Rows from block 8 of the image encoder of a small contrastive image-text model, named by matrix and row number. Rows with one number belong to one channel. Each number is 500 + 50 x the weight over its row's rms, rounded and kept within 0 to 999. All counts start at 0. Numbers have three digits each.
After each channel's rows are labels from the 100 images, of 14976, where the channel reaches its highest value: "colour at peak" is the nearest of a few named colours to the mean colour under the peak. Only what is clearly more common there than usual is listed. The data: flat shapes of many kinds, plain or patterned, on busy backdrops. In brackets: how many of the 100, against the usual share in percent.
# convs0: expand pointwise conv (encoder.blocks.8.convs.0.weight, 192x32x1x1), inputs 0-31
# convs1: depthwise 3x3 conv (encoder.blocks.8.convs.1.weight, 192x1x3x3, trained with AdamW), a 3x3 kernel
# convs2: project pointwise conv (encoder.blocks.8.convs.2.weight, 32x192x1x1, transposed), outputs 0-31

convs0.103:554464520481525389512566456551435471548493485428596481497554495444522462429528495449478609478537
convs1.103:541463545594541519490561552
convs2.103:536537535488512496589483501398458440447439422431450470459508461468475481402482559530536403490525
colour at peak: black (31 vs 9.2)

convs0.152:529548505500525393513439498436499553577533563476499509545357498535525579509481483532517461551575
convs1.152:467508533426540513438419450
convs2.152:460465498509509522460546439435564515552532530523526509393489600553493508485438562518446621541449
colour at peak: green (27 vs 5)

convs0.87:507441536491514458584527502501557488620563492512416464442516564554558540492420565475520496474416
convs1.87:419397476515537499504555510
convs2.87:500464467504519450533549485466546556511541583541521491457499631564531578481571436484388491466487
colour at peak: orange (26 vs 1)

convs0.37:473517471643550532476477506508463459525464489528635535443471510539446517448546452510424522475566
convs1.37:536438495550405545487465548
convs2.37:432498474557494545503495436538531563489543487583502532593508540438488509500566511495460624409432
colour at peak: red (25 vs 0.8)

convs0.94:462472499486526561491528520491511483392541597610456442448507570509546521455522561517428515533411
convs1.94:523542584572505516556503568
convs2.94:560506482531528462500498420458568472564517597460514434465508409424513489367536485528512453501462
colour at peak: orange (41 vs 1)

convs0.19:486406491576468466610558537507502439459446379533517437474542545517480460509537457491435495505555
convs1.19:545441463560498431544524432
convs2.19:441512497508436483481397526482506472544456591535489573566488393515456499498489522496502397482604
colour at peak: red (28 vs 0.8)

convs0.5:571569434530486476476468479573500534584544503519463399445434580462462445550475421555454520516501
convs1.5:500500552528591546538530580
convs2.5:450491505594543510588514515408516383465529473501596509584506503542470524474580451509503503542547
colour at peak: pink (59 vs 12.1)

convs0.153:613479484600439532530485492542537452474554510422464564457525623506555533502480488525438492467456
convs1.153:431502558425468505443524562
convs2.153:467469453390568460384493483465541505538577516605554492549502538535519530547482466579474466474477
colour at peak: blue (47 vs 1.6); purple (25 vs 3.4)

convs0.113:517423496447500479571525515457638493531618488438509507525474505515541491473508375519534558511494
convs1.113:492451427407472506540520557
convs2.113:501459483511453499524441527473502488535693485558515545545459580454548525558478500552488493441491
colour at peak: red (29 vs 0.8); orange (28 vs 1)

convs0.44:467577427608505552526505500541465469456524545501469526574469496496473514563454389445613476498479
convs1.44:422564455557503564488520451
convs2.44:499411560540495432543527535574474613422474463404502532472503491546499559434475429445509487521530
colour at peak: blue (38 vs 1.6)

convs0.84:458555456459467444490486541538508530418582489425474567482506382546436440579552496502451461457500
convs1.84:458539584469560533523578498
convs2.84:438441520539494450442495430536559571418468490514509466419421600534517556446484488449518556527557
colour at peak: purple (30 vs 3.4)

convs0.119:512500404494437478566532430575540481512511558533498452419413517483463511597509438567441546538514
convs1.119:431440496519526576518522580
convs2.119:556517506582488591480474476446535418520465446513596532621523526550525460480521475507450542586493
colour at peak: pink (79 vs 12.1)

convs0.183:562505444525472473556518481508431608527486535541459542478436412566504556523474425457601525512438
convs1.183:424463451464473499481582562
convs2.183:538446493522594515591551456452539455562574501440507504527515462484471420516411578506531438569520
colour at peak: red (41 vs 0.8)

convs0.107:520450513489472522534496481478458489507522381532500481512585480435579485598496575578464478612463
convs1.107:415404531460508494529541528
convs2.107:532539472406477473531492474496442527573565468527557456399573590549524458475528585453483547454476
colour at peak: black (37 vs 9.2)

convs0.167:568547556452508520561451492448506538412531501425495527558462492497456451566524399516409453485419
convs1.167:415481511462488540400527531
convs2.167:466487488480582455388448488589525505521497507450491477430532514461556469470518373560499584546502
colour at peak: brown (49 vs 24.2); red (38 vs 0.8)

convs0.63:584508463428538442409400500618512534544538498525439471431469548449494505499542502460472516490565
convs1.63:544533449527565524494586561
convs2.63:366481525594572539558508487413471394521474467505463540447438499514485515578514517472517522477467
colour at peak: white (27 vs 5)

convs0.27:432415539450493490501542554459496486544562565545419485504522539402490464443603494448481491411512
convs1.27:507449424547537421486562513
convs2.27:545521490498502585498562622408435498456437424475491570490545517540553414478471432478493525513496
colour at peak: yellow (37 vs 1.2)

convs0.0:529464448531453438609508498486497650486503477582551510505533467467467538529445485547415494512562
convs1.0:487426464473512571547575544
convs2.0:553460465550632514493462480504518591446537537513491471540524585458563523577535588507508510423523
colour at peak: brown (50 vs 24.2)

convs0.112:439563404475465530481473587624494532492595492476540475486440515449423502540479444559537506476497
convs1.112:484452488432463550454546584
convs2.112:572579531506501614554512556470457466509494429454528518587528493495523492560401454431468537560472
colour at peak: pink (42 vs 12.1)

convs0.76:608594488486470493559523506469473513471484454432529519444431430554505458559593467598459511519475
convs1.76:419449520454509462543564557
convs2.76:538443514536506415441504423521503513549482573546552485557468576465535513481587475435508461614441
colour at peak: purple (42 vs 3.4)

convs0.158:518464588446504542443514500495452464451458492573432529406540452444462607494506499602451526516532
convs1.158:433420484468557492473579509
convs2.158:521564464502500518532481435588440504443557514457519494403440523522526554469472417455504385450438
colour at peak: green (34 vs 5)

convs0.121:558561482544500470579577401526492443439498494503481463474439395545604516516476516419516481464488
convs1.121:529445417461489443515518579
convs2.121:464540486510584541484557568608459507532506512530398598535459535472533504577432524540469522519438
colour at peak: blue (33 vs 1.6)

convs0.185:493501492518480465442456505524546591486486502538469517460530420450470675556516431519532521516574
convs1.185:433435550445468539470568483
convs2.185:458475526483501522571522490525471534498466455426443530566523429519575534522446386539413397464526
colour at peak: green (38 vs 5)

convs0.141:544537505562483509503499513513517404454404468458477568574550489493370527456500469418537452485438
convs1.141:502568522522551582571478546
convs2.141:554425509543531567583429447505526464463468425485552555452507483510495432443569564490570551553558
colour at peak: red (36 vs 0.8)

convs0.155:582424435511518446428529448507527511487523460514461588514508526410524483492488426512389439576530
convs1.155:420451534444503559436478536
convs2.155:452524494455518569453581478553547507491536484497564522375475495587535482482485376535525517555443
colour at peak: green (89 vs 5)

convs0.98:477533446485446511539417452427450518510513586444580509432497503420449538515540549431481402469464
convs1.98:502528415453544518401495519
convs2.98:449546494458450442400471597567489561514511490428538548500520519610576461516435472529501521555489
colour at peak: purple (45 vs 3.4); blue (26 vs 1.6)

convs0.169:612453504532462560530481564460489507541495426591533496506528536498490560512487492497622592429470
convs1.169:555555570429554556508480489
convs2.169:511494519462494471545493590534479474531544563500550498512541428490458513593525510463450397598614
colour at peak: blue (59 vs 1.6)

convs0.101:574533543476518488463460445544521463480487492547507459479532403466539482613516396531478406561567
convs1.101:417426469440528544460526528
convs2.101:505490487435514475534521483502545606531552561458438452496482424495507508382489403481522452590445
colour at peak: green (45 vs 5)